Weights of a small image classifier.
Model: 2.95M parameters, arch vit, norm layernorm.
Training: soap at rate 0.002, 23900 steps, held-out accuracy 100%.
Data: trained on scattered letters and digits in many colours, 97500 training examples.
Rows from block 5 of a small image classifier, named by matrix and row number. Rows with one number belong to one neuron. Each number is 500 + 25 x the weight over its row's rms, rounded and kept within 0 to 999. All counts start at 0. Numbers have three digits each. After the name is the row's rms in percent of the matrix's.
After each neuron's rows are labels from the 100 images, of 14848, where the neuron reaches its largest size: "responds to" is what is common among them; "colour at peak" is the nearest of a few named colours to the mean colour under the peak. Only what is clearly more common there than usual is listed. The data: scattered letters and digits in many colours.
# gate: MLP gate (model.blocks.5.mlp.gate.weight, 416x160), inputs 0-79
# fc1: MLP up (model.blocks.5.mlp.fc1.weight, 416x160), inputs 0-79
# fc2: MLP down (model.blocks.5.mlp.fc2.weight, 160x416, transposed), outputs 0-79

gate.54 113:484469464473494524513498497504501501500498527532480493496486531499473513461557530538471481464480502484523487494501467479532514531499492485477474486480501519509483538525514528488525469480470496496474515500483467503476474486495465506487545524
fc1.54 105:485487463484518481469503521498513496473468527510537473479470499540529491561525558490499456528484508456504568489534464506531494491475457519504529506527496468500516533457491476504514474540505499505517537532480504553502515514524464519543485508
fc2.54 101:476456505497470547527474539466505525507496459482484480515503476522544511512494513499495507471457482487484501494489515493536501489476487480479485477564552508520446562523502519513521526493477497492457527482529510533516485491481527516511442475
responds to: the character C; the character O
colour at peak: brown

gate.119 114:534557497491551466505525487501510485482521517551467486520507531471470502440500547550545512491493504483492503518508538500535474501486532511531500475471488461507498484519541502488536485489509501529447496479504500511512506471480491477501519502
fc1.119 109:492532519493463517477488519506492518553499464444498481523521454520482514506499519472478483500483494542493523514502470504473546506532505514477498477492520518499541536490452465538479502527518521502512519506495499475479495501498546537503475535
fc2.119 104:491449472495498520458443498520498485468526449511487522490497460516485516544497506517527460509500516527481516533493515515526515479488499477502496509513526472433495490490531496512506491484510502514493476503456524558511546451527499553496480489
responds to: white; yellow; the character W
colour at peak: brown; grey

gate.163 118:511436509487528508460504486499473471506497488502475505440490495504459475516506492514504488465484477500496470506497525533526466480488447504464514516548481542510502465525513488534497509505452485473479518504496488499510494503501520485511485557
fc1.163 107:541490473506483508525503533525521502489469486525512482476457486485480491510496489487547514493488557497483473541488489506490471504514478470507499501481529479456527473468492469526475503469494538506512502505553539546536497517468483524464493522
fc2.163 108:514501472479491520486472524478468459487536512492514507457484473449520475501469532529536517512486489486525529497516496476505496514494521493549560475504508524518542450535495511490501490490497498470472504572534524544556499478442509470521502522
responds to: white; the character I
colour at peak: black

gate.237 078:511533499524502499517488513464498531502500522507466524514488501481494512522507472495470531506497483518522447565521547514468507551501487540460540508513507497511519496504513467459485518462499522476480482492500503491500528530439463509515486529
fc1.237 082:460505460529506550531515545509498533534512502478479523505516471514511480492448483527512501487481510547519505545435519471509501497527483494446489475534505483481461505543470491516519514519494542505459488449483478513507497473489483536532461504
fc2.237 083:529533488478531451497479496516511486469506501440540481512534521523506520508532518489450475503552511474503512511437432486483485514553493488528503486533510508445503475515516475516519461459538544497507497493533562515512506498537434512482506493
responds to: white; the character Y
colour at peak: brown

gate.376 102:493480531554496486545486515508517464480514495509510530539488481552534498472505534538457561443498522438514479497531563500504512506481532467523483536517499503530488483488484491464542496504498503498510471478505538501508520525497494459504484473
fc1.376 096:490471498454524507484525481496485548488525534505486452511528535488454483521511503501517461533489505505509554479481454497513436497498487472516536494478470510488497479490485554540501504481533516491509546538441515492501529495472513523485477548
fc2.376 100:486508472537458507490486524473435502517478498565522467505491474484461535459513469520514498448531504501486535504488514512482541482540469490454463449486523488482489533494498466485543469515473473522500571485494484502485494510520533466489498483
responds to: pink
colour at peak: brown

gate.306 092:503531503482529520466530528491523496505513485525494493529477484492505462449508485437533530540478508484531488490469500479485540480501562538520492486490506482502515497537522475495498519451490525520421492494510479505526510475483513526481541506
fc1.306 082:470486483495507501533510493499488525469518540519517512503509495482463497503482515543477489498495551516463486488572505524488434522488468453487552519462495529486518512514517527464525484530511461484542473518504527507479517506472490469520454477
fc2.306 085:475488492484497505515544521519473495530543516496477477486475505502518460515530463488527497549494499481502469482475484496507526506483506526517495473515494492534497469468523512484472525508503513487567481470495444474488519512524474498468558473
responds to: red
colour at peak: brown

gate.234 081:495490485495501561540514491485485498478535495509462465532513527492528509498534513505466513504533561526490525507500517515519494512454507499500509495492516465507480486512517464512502490486495488496507516496513511490495478507521486502527421492
fc1.234 090:514490490513487457576485428483509479505479516489499501470488479495504491542488532530515481493475464483477507492512474492505502465541487478468507509427489471523553531450512494494480525474488542522484528515534489484500526501470526540497504513
fc2.234 084:473536490509521496504474510473477545506510526526499465536489460513501507478509491463476460440508498505508487534493496499437491503512518458528516527494511461491474494513486497468497522481453485474519516554482516520471508520435502521490501489
responds to: pink; the character 7
colour at peak: brown

gate.3 112:507518557505540490488485510511498520476493477508515507510568485522474500502484531480483510496469558500470497504523442504467455492540475472505511512512528493495477544498508535496466510481510467503550490490493525479494505482524489514522528504
fc1.3 112:467488491486478524480498511485498504496496530479527473562495478450446517505514533522496512470502493496511476506510525492488499498535531511550494482497441507460493482551522521507501519501507474515493497508479467514523461489469461490486510519
fc2.3 100:492546484500521538493497520479515541505518513539496480509515504486542544526507485478532481485501493491490554526492462507486479456543505496491541535486511485475498476557523557497496471531483533456495485552453528508539552554476532463468492523
responds to: the character C; largest: C
colour at peak: grey

gate.157 094:475538507502489517511533500486496477540493465489505508480476465503482536542499513504459485489479476534532535498512535470535505497500507510490491527504436552511504433468511497519499469478475482481517514461510481541502476482502530501507453448
fc1.157 089:505487525498497479507541482508502529473488517477546513480473501506542474492527498535504524487509512552539496469506535475523518467540502550447497529514483509494496522566514480490498497526481501453485486525517475508499485456493510503481526495
fc2.157 096:507480449467534512493442546500497509482524485525506487555506487516464490467511491537453490539506508481551450551468499504500485550558502510473489501482495503478528488454493486530505501497509534469423518482526520460471516480528467501482480495
responds to: red
colour at peak: brown

gate.22 095:511483512498445489529491478513473524488500510527509482526534503542496465488435473484491485476508508526530501487529450520485507533489498502478502510488511489510496537500456430488571498489511478506514537524521512441521499519483523497478517500
fc1.22 106:512484522481482488497532444516517467478481542502482481516477515549511450499462507519464512509522487495512526518479476539502505459519456491465509504557463531500488490485504479499483497477467487486478530506500510530540512515500513507510518518
fc2.22 102:479452506517499518495515516496485470502465492532490547513515497488493528472479482527504494531519512491522498469499476474496498505558483506512517468484510512525494508547528493502516501515489570478538483468522462514510513507490518530519478526
responds to: white; orange; pink
colour at peak: brown

gate.110 082:513489500456544521480483484521490489527496443518510480518513538482543497436467480522530528486495518513495479501497484502487532494548499503551488467480550482529506490500544546502517504466525516538504487515506508474523484521474481544482478500
fc1.110 086:496461529521497497529545504468494508523495488546434494500492488524552515546518498463515501496533521450473477493454481498492464481535484504504471451493489489505517508539520513510480502498488498498516540482486539492483496488525499517508493479
fc2.110 096:492506502514480525498470484480464573478514487479543518506538481448491486517505500551518490534528448516518506509524514530509481504505526483486535516459521488533466511539506483436483506488526492475570489502461484500517475490511511502502522465
responds to: yellow
colour at peak: brown

gate.202 101:468493507514448528507482559529491524504459515495491473460472543480472499486504486458529519505493447545507476509495540481485511519527544523472522441517456485509494471468496522468515502495497478501453494475509523500557493495517544488507471521
fc1.202 104:512484459496529471502488435478538481499487459565509510508505450525490519537528535470485496527504519465495528495525456501502503511512530457463536535510492518493486480532487462535435506506541504507517476529479486506469473480522476512539526538
fc2.202 091:476468525523468506533520522551520452507478491495484515492503490503506476519511481523515481530485502495484526424492470507490522516465481498438512518527467482542498496487490468467497503497506454514555547473490519488487469485504532524527494468
responds to: the character C; largest: C; the character O
colour at peak: grey

gate.145 087:499493479514524497571496472493519486513496495496517488483505519531485512513518482496528470540477465465467446494522503479513455518520453491535489520529533494434529498499460448510509539497471538535474461524507512524502521496445490500530509483
fc1.145 094:494505554488482462443506522520464535488500511507492523498537498488546499494525491505530530458496490520509524539492515503477548484499555523519529503517500498523450497511531544525555504520540474496444535505494500498482487523519469482488496465
fc2.145 096:492509525539540480469528497505543494504543524488478516492500486477499556503527517475475520522513482464483509432512501492498501518505477485478469512495455518528492517451447477516546512472454492542543511482513497483510501524496525477447530492
responds to: black
colour at peak: grey

gate.327 107:531539517494549491484491497496489524500485502508509505534523515512487508468505468546488484514531497474475480528501520488480482500506558447485522444447520515497474518521537456493519490510471519551489509531489492477522525475462516453503462520
fc1.327 108:513529506485516466475533485476497525505470525515493507539540496496524479438488468524483511512518509489479515536510509505506471480495535503520507447465484531508485537497516438492534494503470484515503483494460500504533502466506556469490494534
fc2.327 101:520452526459477516476508490488508450517478465497479496531469485479514509480508532476522510549486460500521523492504516538510485540476504493503542486521505499520501451518475520495532531460502523536522490506505527474529496536492534528512552498
responds to: black; the character H
colour at peak: grey

gate.366 108:509551503522482467515504537486473562474489489540457507515488509483502516460519460537470525549506496495537467489489477530493497531510512475520532505503491486526491527518527511477481526494485509502500474478525438471495491481486502488483479452
fc1.366 102:487530538521518518534530509447466487518449515527500497447456505500489529457539468533509515503462462506514495453516509537486454511492497498503481492507500489470500486503474459488471485468443521516498533543490504541521528474487459518499474503
fc2.366 105:495500543519469494506536482513562488503473520484491480451505516527498467543487546504475449508493464494514564537503513454515509485520459483545492489479511442526527503476487461544472465515481480488519530526495503523515490475491491504487519499
responds to: white; pink; the character P; count: six
colour at peak: brown

gate.205 090:541507467492484492535500485483526478499496533525487512442470514527460485518538527476537514487524515531490518493508537483490505496543479541490491552516479508516542475461516493548497501505521529484502490496463475512483501502499495511539506499
fc1.205 100:534501530501499515522509508515491475497452513528515478465488530516488493449481501519468537495517511521445490483450523510517534439484480460462518500496496476471472481511493505478526550460483454531478531509503511489518479520495517507496451497
fc2.205 101:497532507513560520518547510470539495510439525553465495494509480511465530475506515533480495525509499484529494541460543464554485505498488528502464528471518536481471491487477486485516476500502550503471472494518469516501467517512492503526501466
responds to: yellow
colour at peak: brown

gate.303 102:492488508505500489516458507486500483482514519523548507549549491511532506436461460521519466479511500493533502530486496509483512562509497485502503507513507494516473513499509511508484512500485511478513523509485516505540518546488495509504476526
fc1.303 115:483496481481489525490498508487457497492504467498497534518501535484493482537511561494493552500539468507445502501497529539493514539512527537514502512475483481498486494476526515563496478468497544521469520490518480506524524500524460527504538477
fc2.303 113:509487493519468519473469512510479490466515551496506479533555452483540499450513462487458484459508527512523494450461525550491483530464446498464516492454474512537512538489459499485522468512530499488508507526511497495486481526513513471546498445
responds to: pink; orange; yellow; white
colour at peak: black

gate.396 110:505453519490562517489516555513510498548497476535470547501507514466487458487523482536509501524518472513535553472480517513506486470481511490510504544460489519575518501513507536467485516483496487496531552506511489467482467528489509492509532489
fc1.396 125:509571500495477483504481510476494515495486554494520475522485508489507496468505500440491462500507499487495495508497486487490467518491484528513506510511512491474459498478455500511518475504517533505413483507486533532539470464481484535531459522
fc2.396 092:493523499530502526465473494504502518469489498491477489501552561486492491501503469519550496506492526492562460509480531516497523539491530505437528505526490480527512545521508471518486487521496509493537518510499463492491527506476444491528525526
responds to: red; the character U; the character V
colour at peak: brown

gate.221 088:530466461499484462526541519487473504501498508485464485495486470480504481569538558542453500489460480519463481516490491499500536506502532522450516481479481511485471511517494488461459513511451494507513529521492479550520515516487534521525498472
fc1.221 086:540507477512542498523518521471535494524528529513511525476549546511479501529481478491523495533524532476475476515535537501511508476476468503506523507515435458478494522490519477543474548513517439470536463499531490501477490500492540461520514485
fc2.221 086:475489492523476499446510468571516534518455550516471537479499524519498466505486478504512549525487489505533488524483510488445524461525495541505509521528515470496497502522512460516502490471504534524547465491505491459516502531506506512497499483
responds to: the character C; white; pink; the character L
colour at peak: black